Rows from block 3 of a small image classifier, named by matrix and row number. Rows with one number belong to one neuron. Each number is 50 + 15 x the weight over its row's rms, rounded and kept within 0 to 99. All counts start at 0.
After each neuron's rows are labels from the 100 images, of 14976, where the neuron reaches its highest value: "top examples" is what is common among them. Only what is clearly more common there than usual is listed. The data: histories of elementary cellular automata, time running down. In brackets: how many of the 100, against the usual share in percent.
# fc1: MLP up (model.blocks.3.mlp.fc1.weight, 1536x256), inputs 64-127
# fc2: MLP down (model.blocks.3.mlp.fc2.weight, 256x1536, transposed), outputs 64-127

fc1.250:63 88 60 42 80 59 54 56 24 37 39 62 54 46 43 59 38 54 48 51 37 43 52 39 52 53 52 22 53 34 51 64 90 20 60 66 48 47 73 54 64 86 66 75 65 64 40 48 65 50 33 68 36 34 59 32 50 57 42 31 69 54 34 93
fc2.250:87 73 52 43 20 21 44 44 72 35 39 52 63 54 45 54 45 74 25 34 50 37 54 60 43 48 38 45 29 46 28 70 42 36 49 51 54 48 37 38 53 44 50 47 57 51 58 43 07 47 29 46 56 33 83 36 56 69 62 59 45 38 39 37
top examples: 101 turns on (89 vs 49.4)

fc1.626:56 53 23 52 57 49 34 45 48 46 60 80 48 47 61 42 46 26 66 98 24 64 44 43 61 43 37 67 67 43 32 47 21 33 41 68 58 50 36 75 17 57 68 40 09 54 41 46 66 63 55 71 82 55 62 55 39 46 54 44 63 48 64 54
fc2.626:17 51 54 62 48 73 50 56 41 48 51 57 40 55 53 54 50 45 59 52 63 52 49 53 47 52 42 30 62 48 99 44 54 36 48 35 55 48 88 43 47 47 60 42 38 68 62 64 75 49 59 47 44 45 29 52 56 49 99 52 47 44 52 51
top examples: 110 turns on (80 vs 50.3); large cells (69 vs 39.9)

fc1.321:55 55 61 37 65 59 56 60 36 38 34 35 31 74 36 58 43 73 55 54 49 43 61 42 45 51 39 43 55 51 50 62 61 72 45 66 71 30 80 50 63 79 63 64 46 43 58 27 49 47 20 62 32 21 56 26 59 37 60 31 55 51 23 50
fc2.321:77 77 62 48 31 31 47 49 54 50 47 01 63 46 46 54 50 59 57 55 57 53 51 53 51 50 37 44 38 52 47 59 52 00 46 52 45 53 70 46 54 57 93 50 47 60 53 56 32 51 27 57 57 01 10 46 52 48 68 51 46 40 50 50
top examples: 101 turns on (87 vs 49.4)

fc1.486:48 41 60 31 53 35 41 52 64 59 59 42 67 40 49 61 54 44 63 47 47 43 29 53 71 33 57 50 43 58 53 54 63 55 44 79 61 41 67 46 50 57 75 50 39 69 50 81 31 58 12 39 54 38 40 54 52 30 39 22 89 31 82 88
fc2.486:39 43 47 34 60 24 44 43 78 49 57 24 83 53 47 56 51 61 73 54 53 58 53 62 38 49 58 63 56 44 61 39 46 30 57 48 35 42 42 31 53 45 92 58 58 27 34 53 50 38 63 57 84 29 37 65 48 46 57 48 40 49 36 46
top examples: sparse start (69 vs 29.2)

fc1.117:44 37 33 25 58 40 53 50 50 45 61 51 28 30 45 49 24 21 61 88 22 53 47 40 67 43 37 67 53 43 43 46 40 49 50 55 34 50 47 60 46 69 53 31 54 96 44 37 69 43 33 46 84 29 72 49 64 43 55 43 55 44 64 47
fc2.117:35 48 37 61 64 77 56 62 13 58 72 57 49 42 52 31 52 38 33 49 52 69 50 44 50 50 64 51 44 52 88 37 55 42 42 38 66 63 64 64 41 49 21 25 38 16 35 47 39 48 29 53 34 74 65 64 44 37 63 54 51 65 60 52
top examples: large cells (96 vs 39.9); 111 turns on (94 vs 50); 000 turns on (86 vs 50.1)

fc1.154:38 45 55 37 48 57 56 40 72 56 31 43 53 35 22 51 62 34 50 55 15 27 56 54 51 47 40 62 72 63 05 89 33 62 25 54 36 18 52 37 64 56 60 35 28 71 63 57 40 71 43 44 54 62 61 10 47 42 46 52 99 53 41 61
fc2.154:24 40 58 51 49 58 69 51 47 60 69 48 68 58 59 32 60 42 35 33 66 80 40 58 50 51 67 41 50 50 65 20 57 50 24 49 71 52 53 40 58 43 22 51 37 54 37 67 37 39 82 64 15 58 48 77 54 42 57 62 55 58 54 48
top examples: 001 turns on (82 vs 49.9); large cells (81 vs 39.9)

fc1.760:77 79 47 44 51 24 19 80 27 50 46 40 49 55 63 64 70 37 53 66 51 87 49 56 71 62 39 45 41 51 52 56 50 35 65 60 46 79 48 73 65 57 65 37 41 42 54 67 48 63 31 55 65 31 44 63 62 64 36 60 27 39 55 49
fc2.760:57 65 51 53 49 65 61 51 44 48 38 41 47 46 51 46 43 47 24 60 55 69 60 57 44 48 60 39 53 39 82 46 50 34 43 44 39 50 24 39 54 44 36 36 62 62 52 62 23 50 57 63 52 39 32 81 42 59 45 49 34 50 50 43
top examples: 000 turns on (100 vs 50.1); sparse start (60 vs 29.2)

fc1.51:56 50 46 49 43 56 22 64 40 46 37 66 53 34 46 69 34 35 79 62 36 47 36 62 75 33 28 72 44 52 29 64 54 34 39 52 57 74 46 34 51 66 74 33 53 58 71 57 41 48 35 44 87 45 71 30 33 46 45 52 54 64 75 57
fc2.51:99 52 55 54 19 31 49 47 55 46 47 62 59 46 48 42 51 41 50 47 52 53 49 58 48 55 43 55 38 51 26 54 49 23 44 41 55 50 66 39 53 41 43 42 54 46 47 53 00 50 41 20 32 67 53 36 46 43 47 54 46 59 53 50
top examples: 010 turns on (80 vs 50.4)

fc1.554:32 65 40 46 64 65 49 77 59 44 39 63 51 53 34 55 23 46 48 55 51 42 43 40 63 46 75 53 46 51 35 59 73 36 53 53 67 55 56 76 49 47 52 79 63 77 53 43 43 67 35 50 71 64 55 48 41 67 44 35 57 41 57 87
fc2.554:54 39 77 28 38 76 46 28 55 53 26 49 38 51 46 66 66 74 55 43 41 33 66 69 50 39 35 63 24 41 48 40 41 60 61 66 66 43 66 45 39 49 49 33 42 49 26 34 20 44 50 70 49 65 59 66 61 60 44 60 54 46 22 41
top examples: 101 turns on (90 vs 49.4); 111 turns on (84 vs 50); 110 turns on (84 vs 50.3)

fc1.309:56 50 58 33 26 49 51 38 58 28 40 48 46 40 53 70 57 60 73 53 61 37 51 68 49 37 35 57 54 64 34 97 41 62 72 54 43 21 33 49 17 48 89 40 50 63 63 27 55 71 38 70 68 25 61 57 60 65 61 34 56 37 22 35
fc2.309:18 18 46 53 84 60 52 47 50 46 52 73 53 70 61 32 54 48 19 46 47 45 40 39 56 47 53 45 66 50 70 28 41 59 48 65 59 55 48 54 45 43 25 27 47 46 62 47 70 53 61 53 63 92 50 68 38 61 75 45 45 58 53 48
top examples: 111 turns on (96 vs 50); 011 turns on (81 vs 51.1); 010 turns on (78 vs 50.4); large cells (67 vs 39.9)

fc1.79:40 51 47 39 60 47 53 74 49 44 37 67 30 44 62 37 68 36 60 47 51 51 60 23 57 34 37 52 56 50 13 83 62 67 37 59 40 48 50 49 40 50 65 68 37 67 75 59 85 52 38 61 55 47 75 31 72 41 63 42 64 36 50 42
fc2.79:83 35 49 58 25 71 33 55 26 58 58 41 34 25 40 48 48 48 58 55 65 76 56 40 54 69 43 48 28 59 41 55 29 75 46 49 37 31 57 80 52 47 45 54 63 36 41 41 33 59 49 49 32 51 52 54 42 62 46 57 40 50 59 42
top examples: 000 turns on (99 vs 50.1); large cells (88 vs 39.9); 010 turns on (76 vs 50.4)

fc1.344:29 35 21 05 54 33 52 38 57 42 41 69 48 39 37 51 55 56 58 54 31 40 45 31 47 55 60 35 41 77 55 65 39 38 54 46 55 42 54 81 30 42 43 79 35 56 54 49 53 47 53 68 69 67 31 41 28 69 42 51 59 52 64 66
fc2.344:66 44 44 59 69 65 46 58 25 46 63 52 58 67 58 20 51 66 34 48 48 64 51 53 54 59 47 31 57 47 60 33 55 71 55 52 52 62 70 76 46 45 00 22 45 37 53 51 46 54 58 56 43 77 38 33 49 77 60 48 47 37 61 48
top examples: 111 turns on (84 vs 50); large cells (69 vs 39.9)

fc1.0:42 50 45 06 73 54 61 54 33 57 60 40 51 55 47 81 78 38 41 45 35 23 50 38 56 45 62 48 80 51 52 56 44 59 52 62 39 66 57 52 70 95 43 74 54 59 79 54 66 45 48 38 60 55 43 59 59 38 52 43 80 37 57 70
fc2.0:28 53 55 56 49 46 48 47 63 50 56 56 57 52 51 45 52 47 38 53 53 49 46 52 49 50 44 48 01 52 39 42 53 44 39 52 49 53 37 47 54 51 50 37 45 59 50 54 52 50 59 48 27 42 57 55 49 23 46 50 49 99 53 44
top examples: large cells (94 vs 39.9); 010 turns on (87 vs 50.4)

fc1.300:60 67 35 10 47 49 62 47 21 37 31 43 33 60 57 58 35 41 73 54 59 49 66 60 69 52 55 66 53 38 58 44 47 42 51 52 53 49 69 81 36 70 40 39 58 40 58 36 52 37 37 55 60 20 37 54 33 43 52 49 50 70 56 51
fc2.300:19 49 42 43 61 44 52 50 72 56 66 58 26 36 54 45 51 51 60 43 73 54 49 53 51 53 78 47 51 51 47 63 43 78 51 40 49 55 57 54 38 52 41 44 41 79 38 40 68 52 56 43 10 98 56 45 58 50 45 50 51 37 40 49
top examples: large cells (73 vs 39.9)

fc1.63:50 24 55 51 40 68 22 29 27 42 23 51 49 44 60 52 30 35 86 62 45 58 26 35 63 59 58 62 24 45 57 37 44 46 58 76 41 46 50 44 36 52 58 50 71 73 49 34 54 38 41 57 59 39 61 44 74 78 32 50 48 64 72 47
fc2.63:08 29 66 54 47 61 47 55 44 50 12 35 32 35 46 60 46 35 60 53 54 39 57 47 55 58 56 49 06 47 60 34 61 87 29 49 52 63 46 49 69 41 66 19 43 59 39 31 82 48 38 40 40 17 32 47 40 54 26 50 56 54 59 47
top examples: 011 turns on (97 vs 51.1); large cells (75 vs 39.9)

fc1.556:52 63 54 45 82 65 46 68 50 23 40 46 46 53 56 37 55 70 66 61 28 47 61 43 44 42 25 44 48 52 36 57 60 41 70 64 50 24 44 25 45 61 72 86 34 73 67 56 70 45 58 64 61 32 76 38 75 49 42 36 52 48 34 61
fc2.556:62 52 50 52 28 45 48 50 49 50 49 40 55 48 47 55 50 50 64 54 58 49 50 51 49 51 51 52 38 48 55 51 49 46 48 52 45 51 49 50 51 51 00 57 53 51 49 49 42 49 37 43 22 29 44 45 48 99 57 51 39 17 54 48
top examples: large cells (80 vs 39.9); 000 turns on (79 vs 50.1)

fc1.10:56 81 40 51 55 36 61 74 48 32 35 57 38 63 46 51 37 66 51 80 60 46 77 48 63 45 48 14 38 39 30 76 75 75 76 67 53 55 64 58 50 66 75 76 32 44 37 48 40 40 40 64 53 21 64 36 42 63 42 48 70 54 53 60
fc2.10:54 50 54 67 44 58 49 49 49 49 50 51 51 49 48 44 52 53 47 51 50 48 51 50 50 53 47 36 39 54 22 49 50 35 52 57 50 55 46 51 52 49 49 48 49 50 55 51 23 52 42 50 49 52 47 46 52 61 62 51 52 45 51 47
top examples: 101 turns on (82 vs 49.4)

fc1.83:52 51 78 57 39 52 41 50 40 49 49 41 44 10 49 58 58 29 49 45 63 70 22 43 61 43 16 47 46 67 41 52 45 50 34 78 62 70 93 33 48 84 89 57 20 68 71 42 63 57 26 44 51 18 40 43 33 51 58 34 71 43 78 59
fc2.83:52 46 51 53 44 57 69 57 47 52 49 42 31 55 34 52 45 49 73 51 51 44 73 55 19 49 41 52 47 48 60 50 43 45 60 22 14 41 72 48 54 55 53 00 62 49 55 48 63 50 58 47 42 35 53 35 57 50 86 64 57 59 45 47
top examples: 000 turns on (80 vs 50.1)

fc1.438:63 52 38 34 36 55 32 37 42 29 39 46 46 21 49 52 39 16 61 65 37 60 28 60 52 65 51 52 49 57 38 49 22 55 64 66 45 43 37 46 46 63 42 31 58 72 32 23 60 46 23 59 94 42 58 61 57 65 41 40 47 36 68 37
fc2.438:41 50 44 57 48 42 26 63 47 71 43 51 23 19 57 55 29 44 33 62 58 63 45 37 60 54 56 50 38 28 45 47 49 65 44 54 43 66 38 61 61 38 45 06 47 36 50 41 75 58 36 34 49 60 51 77 44 59 00 70 43 23 55 56
top examples: 110 turns on (82 vs 50.3); 011 turns on (81 vs 51.1); large cells (71 vs 39.9)

fc1.302:68 44 70 24 45 28 39 46 49 56 41 53 45 69 28 41 53 45 53 64 57 29 43 36 56 18 42 24 37 58 60 85 54 59 28 64 47 17 62 55 64 67 44 64 51 50 37 39 37 60 07 57 32 49 61 38 56 50 62 42 80 35 73 53
fc2.302:44 54 60 40 45 22 75 47 74 44 47 42 56 59 53 46 75 30 62 68 51 63 45 51 42 47 68 52 28 37 28 48 79 31 34 66 46 43 64 30 63 67 66 49 53 59 34 47 48 31 50 46 00 53 38 39 67 55 38 38 67 46 40 63
top examples: 001 turns on (89 vs 49.9)

fc1.688:54 54 50 36 37 27 52 71 18 42 15 64 30 53 46 58 26 29 59 45 59 52 58 51 49 35 44 32 61 46 37 67 77 53 42 47 74 52 69 68 34 53 64 62 45 60 59 61 63 26 47 57 51 39 81 39 47 57 53 60 42 48 52 57
fc2.688:59 44 50 60 50 52 46 44 54 46 48 61 46 47 48 42 52 43 74 57 38 50 49 52 53 58 50 57 39 62 36 51 52 54 49 54 49 52 26 52 48 45 99 44 50 57 50 51 45 52 44 47 99 00 99 43 52 33 50 50 47 52 53 43
top examples: 101 turns on (89 vs 49.4); 110 turns on (79 vs 50.3); large cells (69 vs 39.9)

fc1.482:36 46 24 45 53 73 38 59 61 30 41 87 46 34 59 67 44 49 80 48 46 37 50 36 87 53 42 29 78 74 44 41 68 55 52 54 74 62 37 50 41 46 69 71 61 64 55 68 75 21 64 31 40 41 35 46 39 50 54 63 58 52 55 59
fc2.482:00 52 45 49 31 77 57 37 48 56 65 31 71 66 45 49 53 61 27 44 50 45 53 42 47 46 61 56 57 62 54 58 44 28 56 65 31 50 28 59 50 44 40 62 63 34 76 69 44 59 00 60 46 86 15 17 48 57 39 52 57 55 39 47
top examples: 100 turns on (94 vs 50.2); large cells (84 vs 39.9); 000 turns on (82 vs 50.1); rule: rule 113 (28 vs 0.4)

fc1.765:40 59 60 09 46 39 52 57 50 32 41 29 50 56 04 53 57 53 47 52 53 60 78 50 58 35 53 19 49 28 55 47 48 49 50 58 72 22 65 58 71 64 57 72 26 49 37 33 38 44 30 85 43 53 66 42 58 35 40 32 62 42 48 45
fc2.765:61 58 61 64 33 31 45 37 60 58 53 21 51 46 47 53 50 44 68 63 49 54 48 55 51 62 46 56 37 57 50 54 52 22 48 51 40 55 98 42 60 53 38 48 51 53 53 52 50 54 34 43 79 87 00 48 47 55 58 53 53 60 55 49
top examples: 011 turns on (99 vs 51.1); 110 turns on (97 vs 50.3); 111 turns on (91 vs 50)

fc1.248:31 42 41 36 59 71 53 40 73 59 55 58 58 34 56 70 41 39 45 36 52 57 16 75 79 70 53 52 73 60 42 45 38 57 33 75 83 60 58 53 50 73 63 42 31 57 52 56 66 81 61 46 52 33 53 63 29 40 45 50 75 42 59 83
fc2.248:28 54 51 42 42 30 48 60 50 55 32 55 72 61 42 50 48 39 75 47 58 57 53 56 46 51 49 45 64 48 60 44 58 15 40 53 60 41 42 40 52 47 51 28 48 77 42 57 58 48 52 51 44 80 23 83 45 51 44 60 46 53 40 48
top examples: large cells (83 vs 39.9)

fc1.5:48 62 50 68 37 84 52 55 43 44 23 50 49 50 66 52 33 39 68 41 25 53 38 49 63 35 42 54 82 54 58 24 54 15 55 44 60 47 64 51 38 59 42 26 33 62 95 45 57 42 83 59 63 47 53 26 35 65 57 55 43 65 55 46
fc2.5:47 45 51 52 70 33 50 48 56 55 65 82 60 50 46 53 55 29 58 53 42 53 45 46 55 56 59 53 00 49 84 41 56 22 42 45 38 54 58 34 51 50 30 63 62 50 47 57 65 50 54 37 24 25 35 48 52 62 44 51 41 46 57 44
top examples: large cells (99 vs 39.9); 100 turns on (78 vs 50.2); 110 turns on (78 vs 50.3)

fc1.286:54 67 52 21 55 30 53 39 48 27 43 58 34 58 60 51 53 18 46 60 31 46 58 30 36 35 59 50 50 58 58 49 38 62 44 78 54 39 61 62 73 68 37 62 48 66 69 43 67 64 46 60 31 50 60 66 62 30 43 36 71 29 65 56
fc2.286:47 51 52 49 67 25 46 49 58 48 63 91 59 53 52 45 50 51 00 49 58 39 45 46 53 52 35 54 42 48 90 49 52 34 45 56 49 51 48 51 51 55 46 44 49 52 48 59 99 48 50 49 00 55 50 48 44 42 45 52 48 48 52 46
top examples: 110 turns on (86 vs 50.3); 011 turns on (86 vs 51.1); large cells (76 vs 39.9); 010 turns on (76 vs 50.4)

fc1.529:56 52 35 55 56 68 46 30 57 33 60 71 40 36 59 64 57 39 43 31 41 37 23 42 75 59 48 47 86 73 48 67 68 42 53 57 82 58 59 38 41 73 73 66 54 63 49 37 76 69 47 57 51 41 55 78 38 49 50 32 86 65 66 80
fc2.529:28 56 59 51 46 68 47 54 54 61 49 33 99 52 45 46 45 46 71 35 49 49 48 67 58 49 63 57 40 53 68 34 48 37 42 46 51 60 00 31 46 40 57 43 46 58 42 61 47 54 42 60 53 25 47 49 50 49 27 57 40 55 39 54
top examples: 000 turns on (95 vs 50.1); large cells (93 vs 39.9); 010 turns on (90 vs 50.4)

fc1.755:39 61 26 13 31 64 44 62 51 35 46 60 57 68 48 69 34 41 78 71 58 45 41 36 83 32 31 08 59 41 35 39 55 36 65 35 82 54 37 73 52 60 45 52 50 42 35 55 40 39 58 43 60 48 52 42 50 52 31 62 42 34 58 74
fc2.755:57 43 47 55 33 61 54 43 52 50 32 42 70 41 41 57 52 64 15 49 42 42 52 45 43 51 58 59 38 53 21 68 48 29 51 36 47 51 44 44 50 45 60 48 50 29 53 49 50 49 45 50 62 96 57 43 50 20 57 45 60 60 24 48
top examples: 100 turns on (93 vs 50.2)

fc1.178:56 51 58 48 61 38 39 69 64 47 47 47 55 69 38 59 34 44 57 44 60 66 34 56 80 33 49 49 54 60 48 44 46 53 31 68 39 54 74 72 26 62 77 57 40 45 43 69 33 52 61 48 37 27 56 35 24 34 25 30 76 65 60 99
fc2.178:24 49 47 45 54 42 51 45 70 45 50 49 52 51 52 50 49 58 46 49 36 48 53 52 44 51 55 64 99 46 40 34 49 26 44 49 32 43 51 42 52 48 51 20 56 57 44 55 93 45 57 42 59 24 33 73 48 62 47 52 52 40 39 47
top examples: sparse start (72 vs 29.2)

fc1.454:61 56 36 47 44 55 41 82 43 51 45 47 18 46 26 65 78 46 74 64 37 47 44 55 83 39 43 53 58 41 45 67 72 60 40 68 34 31 31 54 40 65 60 63 47 68 60 60 70 63 31 67 41 34 76 65 43 40 27 43 57 12 45 32
fc2.454:46 27 42 56 48 85 56 49 67 45 47 70 56 87 73 52 57 56 44 42 42 77 40 52 47 51 63 46 70 76 55 25 60 30 58 46 47 43 52 42 45 41 54 41 52 52 31 56 53 49 61 41 48 43 43 27 53 54 45 66 59 56 66 55
top examples: 001 turns on (100 vs 49.9); 110 turns on (96 vs 50.3); 011 turns on (79 vs 51.1)

fc1.124:52 49 51 72 62 62 60 56 53 47 52 58 59 33 44 58 60 29 45 37 34 32 36 53 55 22 24 68 47 68 35 90 44 67 40 69 67 47 51 18 52 65 71 29 35 69 76 62 54 59 39 56 43 41 54 16 54 22 67 57 70 43 27 57
fc2.124:51 52 49 49 54 99 51 44 48 62 69 14 85 49 47 41 54 56 40 47 56 51 46 53 51 50 80 59 53 51 70 53 49 59 47 54 58 50 49 49 55 46 25 62 49 13 46 56 04 54 48 56 27 62 42 39 46 34 54 52 45 49 49 51
top examples: 111 turns on (95 vs 50); 010 turns on (81 vs 50.4); large cells (78 vs 39.9)

fc1.56:56 83 63 59 38 44 64 64 63 43 47 54 28 54 21 44 52 57 47 70 47 36 38 42 64 55 38 17 71 72 59 78 71 55 26 59 35 47 70 69 54 83 57 53 26 61 59 61 30 74 35 59 47 17 57 52 63 33 48 44 49 16 64 47
fc2.56:00 49 52 48 54 45 48 49 49 56 56 42 70 51 38 50 44 56 22 60 16 69 70 47 34 52 53 48 59 54 31 53 49 84 50 33 84 54 51 45 54 54 31 75 40 35 63 46 79 50 54 53 83 67 42 89 50 50 54 27 62 52 54 51
top examples: 010 turns on (91 vs 50.4)

fc1.537:42 51 30 29 51 54 46 75 43 64 57 79 45 63 37 54 29 50 62 76 48 41 60 26 53 12 22 49 54 41 50 65 50 43 31 48 63 48 47 62 44 59 60 45 39 63 58 68 55 50 61 61 61 47 63 47 26 44 76 59 50 30 63 57
fc2.537:53 46 44 23 48 45 46 50 37 48 68 52 51 47 49 46 48 42 55 54 46 59 49 52 48 52 52 66 00 55 67 48 49 99 48 40 46 49 59 53 57 45 69 26 38 21 56 49 40 50 55 58 38 06 72 92 50 57 63 49 55 54 61 48
top examples: 111 turns on (99 vs 50); dense start (73 vs 28.9)

fc1.319:58 60 44 27 51 54 61 64 51 34 36 53 40 46 37 69 45 57 64 40 52 31 59 45 56 55 23 54 35 39 46 82 58 31 44 49 59 47 71 67 50 70 33 48 51 59 59 40 45 43 18 37 41 55 57 42 20 64 65 45 71 68 53 65
fc2.319:28 53 48 57 45 49 48 50 55 51 48 73 43 54 50 49 52 52 77 56 64 58 48 49 53 54 42 49 49 49 50 46 53 53 50 53 46 53 50 51 51 50 79 34 51 58 40 50 97 49 51 48 55 25 40 46 47 57 47 51 34 41 54 49
top examples: dense start (61 vs 28.9)

fc1.27:49 68 41 45 64 69 36 76 27 39 45 36 56 20 24 53 28 59 72 47 61 68 48 66 73 60 40 84 56 17 41 69 68 40 42 40 61 70 74 76 43 94 58 31 53 49 65 76 59 40 57 17 66 32 49 63 31 33 53 71 36 39 53 72
fc2.27:67 49 43 47 45 28 47 32 56 44 57 53 56 51 52 44 53 48 35 49 56 68 45 49 36 59 56 46 60 34 48 50 46 39 34 79 12 34 54 79 42 46 40 50 50 76 42 52 38 52 52 36 52 34 38 43 58 60 42 53 48 56 45 41
top examples: 000 turns on (85 vs 50.1); large cells (75 vs 39.9)

fc1.144:48 65 44 27 63 16 47 76 37 58 60 51 67 35 40 44 47 64 35 72 27 40 51 41 36 46 24 39 45 29 31 58 51 78 66 48 34 37 39 95 45 58 38 48 21 79 65 48 43 42 33 53 26 76 66 62 49 42 40 55 50 31 66 44
fc2.144:00 51 63 68 43 55 51 42 50 57 71 13 63 47 46 48 53 49 03 57 54 53 52 48 57 63 54 38 57 52 40 46 47 37 47 61 38 56 65 53 53 49 36 40 55 34 52 49 55 49 58 56 56 88 05 45 51 30 68 52 53 35 48 48
top examples: 110 turns on (100 vs 50.3); 011 turns on (97 vs 51.1); 111 turns on (87 vs 50)

fc1.212:61 47 40 27 59 32 30 52 44 25 46 54 51 54 67 58 30 50 72 64 22 48 63 33 57 31 46 43 72 56 48 41 24 54 51 48 40 66 46 64 42 81 65 70 21 70 71 46 57 28 41 59 68 14 49 42 71 38 67 44 37 42 50 51
fc2.212:00 53 50 53 36 30 49 51 61 52 61 32 49 47 43 68 53 45 70 57 68 54 52 53 52 50 46 47 00 47 75 55 52 66 47 45 48 53 73 49 53 51 55 41 54 39 43 54 51 47 33 44 44 43 40 51 40 45 47 54 45 00 55 50
top examples: 101 turns on (84 vs 49.4); 111 turns on (81 vs 50); large cells (77 vs 39.9)

fc1.352:43 68 39 68 61 33 29 62 51 41 36 71 60 48 58 88 36 62 89 56 55 42 43 21 37 46 36 46 36 42 64 55 43 40 44 43 59 25 58 72 31 75 96 73 25 58 62 54 72 44 38 68 72 20 64 63 54 55 72 34 64 47 50 36
fc2.352:45 49 43 52 50 96 62 59 27 56 81 73 37 41 63 36 47 42 20 43 60 56 46 60 57 55 67 65 33 54 57 40 40 99 50 43 61 59 47 52 49 46 29 35 37 52 50 34 59 55 67 49 50 51 65 67 74 49 46 39 41 43 55 49
top examples: 111 turns on (100 vs 50); dense start (73 vs 28.9)

fc1.723:56 42 43 50 69 46 22 46 08 56 13 46 54 40 55 41 48 61 54 57 60 60 30 50 55 48 51 57 75 57 33 70 61 54 50 43 45 60 67 57 54 56 45 50 45 51 58 53 53 37 50 55 82 71 35 45 13 69 45 46 60 63 65 65
fc2.723:23 49 67 55 55 41 55 39 56 52 43 59 48 39 47 55 55 43 46 41 49 51 40 57 71 46 36 40 58 49 47 51 44 63 41 57 99 38 23 40 33 37 69 47 28 36 29 42 45 59 56 78 60 47 78 28 54 37 49 62 48 38 36 48
top examples: large cells (80 vs 39.9); 001 turns on (80 vs 49.9)

fc1.362:44 43 36 16 57 62 27 66 71 29 40 47 58 40 36 66 45 51 91 70 51 79 46 49 53 42 25 53 52 32 49 52 44 31 50 52 44 48 63 89 34 49 63 30 56 67 47 61 73 26 61 55 57 33 55 51 34 46 57 47 27 49 59 49
fc2.362:60 30 52 67 64 45 48 48 56 63 47 58 64 40 42 27 55 65 35 65 62 69 51 56 66 57 43 51 89 16 57 70 67 74 31 91 55 47 70 59 37 65 19 30 31 56 29 59 55 48 55 55 57 66 41 47 45 47 56 51 44 53 35 39
top examples: 111 turns on (90 vs 50); 011 turns on (86 vs 51.1); rule: rule 172 (27 vs 0.4)